A small contrastive image-text model, trained from scratch.
Training: soap at rate 0.0033, 6900 steps.
Rows from block 6 of the image encoder of a small contrastive image-text model, named by matrix and row number. Rows with one number belong to one neuron. Each number is 128 + 24 x the weight over its row's rms, rounded and kept within 0 to 255. All counts start at 0. Numbers have three digits each. After the name is the row's rms in percent of the matrix's.
After each neuron's rows are labels from the 100 images, of 14976, where the neuron reaches its highest value: "top examples" is what is common among them. Only what is clearly more common there than usual is listed. The data: rendered roads seen from a driver's seat, with toy cars, trees and houses. In brackets: how many of the 100.
# fc1: MLP up (encoder.blocks.6.mlp.fc1.weight, 384x96), inputs 0-95
# fc2: MLP down (encoder.blocks.6.mlp.fc2.weight, 96x384, transposed), outputs 0-95

fc1.168 102:167143113103149136164185146107124132118140173132129130130075110087156111092123144169175121118143147165148126151130119113108103135126186157120157129138154131122155093106125125119121106100119139109108141126158126117128126116115081152116089122200192118143120113142153151124142131132102135126
fc2.168 098:116134172137173095098163112141142141132136108100136120113150157089180141152199099169118151138125128100116085130139137169131135139136106113106136121164160114142161165168152120101132151119191132123076104117104134145127118150119136145110172122115148123161114151130119113151138127153123112115
top examples: truck (100); dusk (63)

fc1.60 085:103133123091108143151133101157143121135165130068116077120112138111112132138116133138133131077145151137162150152118140104170105130141108125121126119146163168139153134154146167140133169137118169090123152135104161103145132120084112093149064131090129130109136121083116138092161109090146136129
fc2.60 097:111158102134097122083147090103126118109114151095147137121135143120131171124161104140156090115086159137101132110141137109168128096144135133092116123120122131130109159094114074142109159163106169093123083114058119116135121096109167119155104079116148123096144118157120131138129138109130150132
top examples: bends left (63)

fc1.17 080:099115125104164167138137124140107135118148169168127153118140106128132095190121123125137109128121178098094086127134095106170081114121113143104109090136159097118132146120137130147162133119150113161111121134112131125109120175133113143146105121077097154182141138132113116117123167136065110127
fc2.17 088:161142102092112156137113110182112121165107118122118153168141156134131133138130102107122135148101107130124161169127103151132137102146108124192135118129133133141082112149131139074093075117123123139082170114103117133161090134174099106097120086145141109130159129133117139112132113145152143165
top examples: bends left (94); vehicles: zero (37)

fc1.222 103:141164067143126112129147121131126159151095129126120139150068161127139114085161069081163142149132085115105082127130113130132126094112123101136129135137116083135144163116137172162135110138120123137115153106109157152120138088141141118130152119152141148180151140112136150112089097130121103157
fc2.222 104:104075145144170115108101133100106105144092136131132125136125139160135155122141095171150104136096146124100138153085184130133167155155101124158142150139137093144069111107104139147135107163132122103094132076112115106110134095134116111132125082105138145133146147094164108104135092144135114139
top examples: house (97)

fc1.57 103:130140126085116165124154057130155104135169101113097151091124161132139141131151126116117117099113132138171133122092141097106128099128114160117124116130125150197107101123112100136144139110103104134123141078118136098133146123180129075150124165141139103121103110150090127134147145109091139160
fc2.57 101:160159134154155083130111142169102161162138149090111139121134158146157130111091107120125125124170076150135148160150129134098172118099136143140137099144091120111086148119174110098163119116127133104169160124119114103124152165126102108095132099132148092113118124150145142133084151122156117092
top examples: vehicles: two (72)

fc1.257 102:075142186123106151123110105105109130124091111151094118131112092094178119137124130110119113127117083099087102109134134118098144061139157117140105093113128126102119116080150093136119120135107113112133095109121107120139158145108094148104132157141105128185140126080111151093138122135112131109
fc2.257 098:150081150160157095130132100150120132129126129123176124125112132158080125137135145169108139110142156047136162148124087166115087129143131142143118160110147125110126145109126135163147144121109105110098114097147123135161125126141132151112175176082140119158124119103117131163130126105079146151
top examples: truck (92)

fc1.31 101:129085110093124152125111119141128101143105145084109101122128097121120119137132125100139152116106145178100169116150103091140118136117133119177125124076169120127088120122122131127145091167116133109139138081145152127148084096127140117170090120123147165070132108087112126113160162144102123157
fc2.31 103:129132145116162149116154095147126122114161135134207105125163094127145124112120147142136131145134189119146197100124153109151114160127129108152096138108119092143121168131117104105111149151184143126149132148091105174145141135155134123126148126156141144112093167125136099117090145139131098113
top examples: bends left (60)

fc1.82 090:099116134185146163110160124107124158131149150152112135120148140114172146113125141138147140137127136140109126159154120144137165117128123150138139097141121110102114183119136139108140163168098128120102100068156130097082108120063096122121112098093141132079112131166152125101106134149134099165
fc2.82 087:173147130142113121150095099145120154132135116164087150132066135147143104118132175130159131127147127128109121116135157101147118139113122180084111104124097137131120111107091126147092087114082129148157122160104141177137141096105119120152103080130111126112174076119136087140111128113140139142
top examples: bends left (63); house (62)

fc1.335 095:109088066129118162120107138159133127099154135140119172099133170114154115139119113128142135153147109104134163140144137151141146145128139124140105156140086136150096216103148131160119138133143109124123087123135133079112102122074142112159166146109170117138108122143137161147109146118116108099
fc2.335 096:126101136129160140132131102137155117151134125115117105062148157105164104137177137127144132133124122159118153147123101110103083058125137140136155165118139123135127110142156140121113105121153061153131139137094125139105106092145161138120138162162143143112128090133117165138121079109131182157
top examples: bends left (73)

fc1.336 083:120115123090147141132147128153112155131136126085127119135133151097148128098098163133119126113177081113102157085107067107119161140094141129092121126141140097115134132119116118134120109118141147185132137128123102110103135152126120167111112084145171118122096108068138061137133139085138129145
fc2.336 089:117106119091113119163154159086139145096147137121085116122172110133144138081171153151143158131131125084140145130124132118076153136188140140143084105135130164167123136125113137091124077122122120136125103133120172121160119171077118145125143110139127141122113118126154130187149144142112135140
top examples: truck (99); vehicles: two (73)

fc1.164 083:121135146115112127126140123152134130113080117107143101127108081114137127114070103153173072141118145132103122117159099129094106175126140143127120143079161126090166145113160168119114118143141127165122163134161124158142153121160098170137155130114124133118150129077142080117139147095151149110
fc2.164 085:098102125174149157130135102124146144163147201105145119132109098102115132172105127111098139144153115131129115169125154093135132100159055151109100122113106083126109123108156122126119140132159125139147118147118116124137122127154115170140089132120123132134112138076158110092101106146164122085
top examples: vehicles: two (71)

fc1.138 094:120124171143160131185128119153114112129112079047133084130100105073102156119155119136123110114139087141111116126101131120137106083114133080161141147102151116124110153144121157071100092106163157150119158125103117135123112148121112138149131139122119116161107146140106121119149114147127131127
fc2.138 098:125120131138139148144153137146115117115126137162099160137131142159087124118116128186136149135146116093115140114147130091108123084113200136151159116132176115114099105108167103149136127172099168116149134147139060156125141131126175133139156112147149100150102127111143096140148156149137135164
top examples: bends left (75)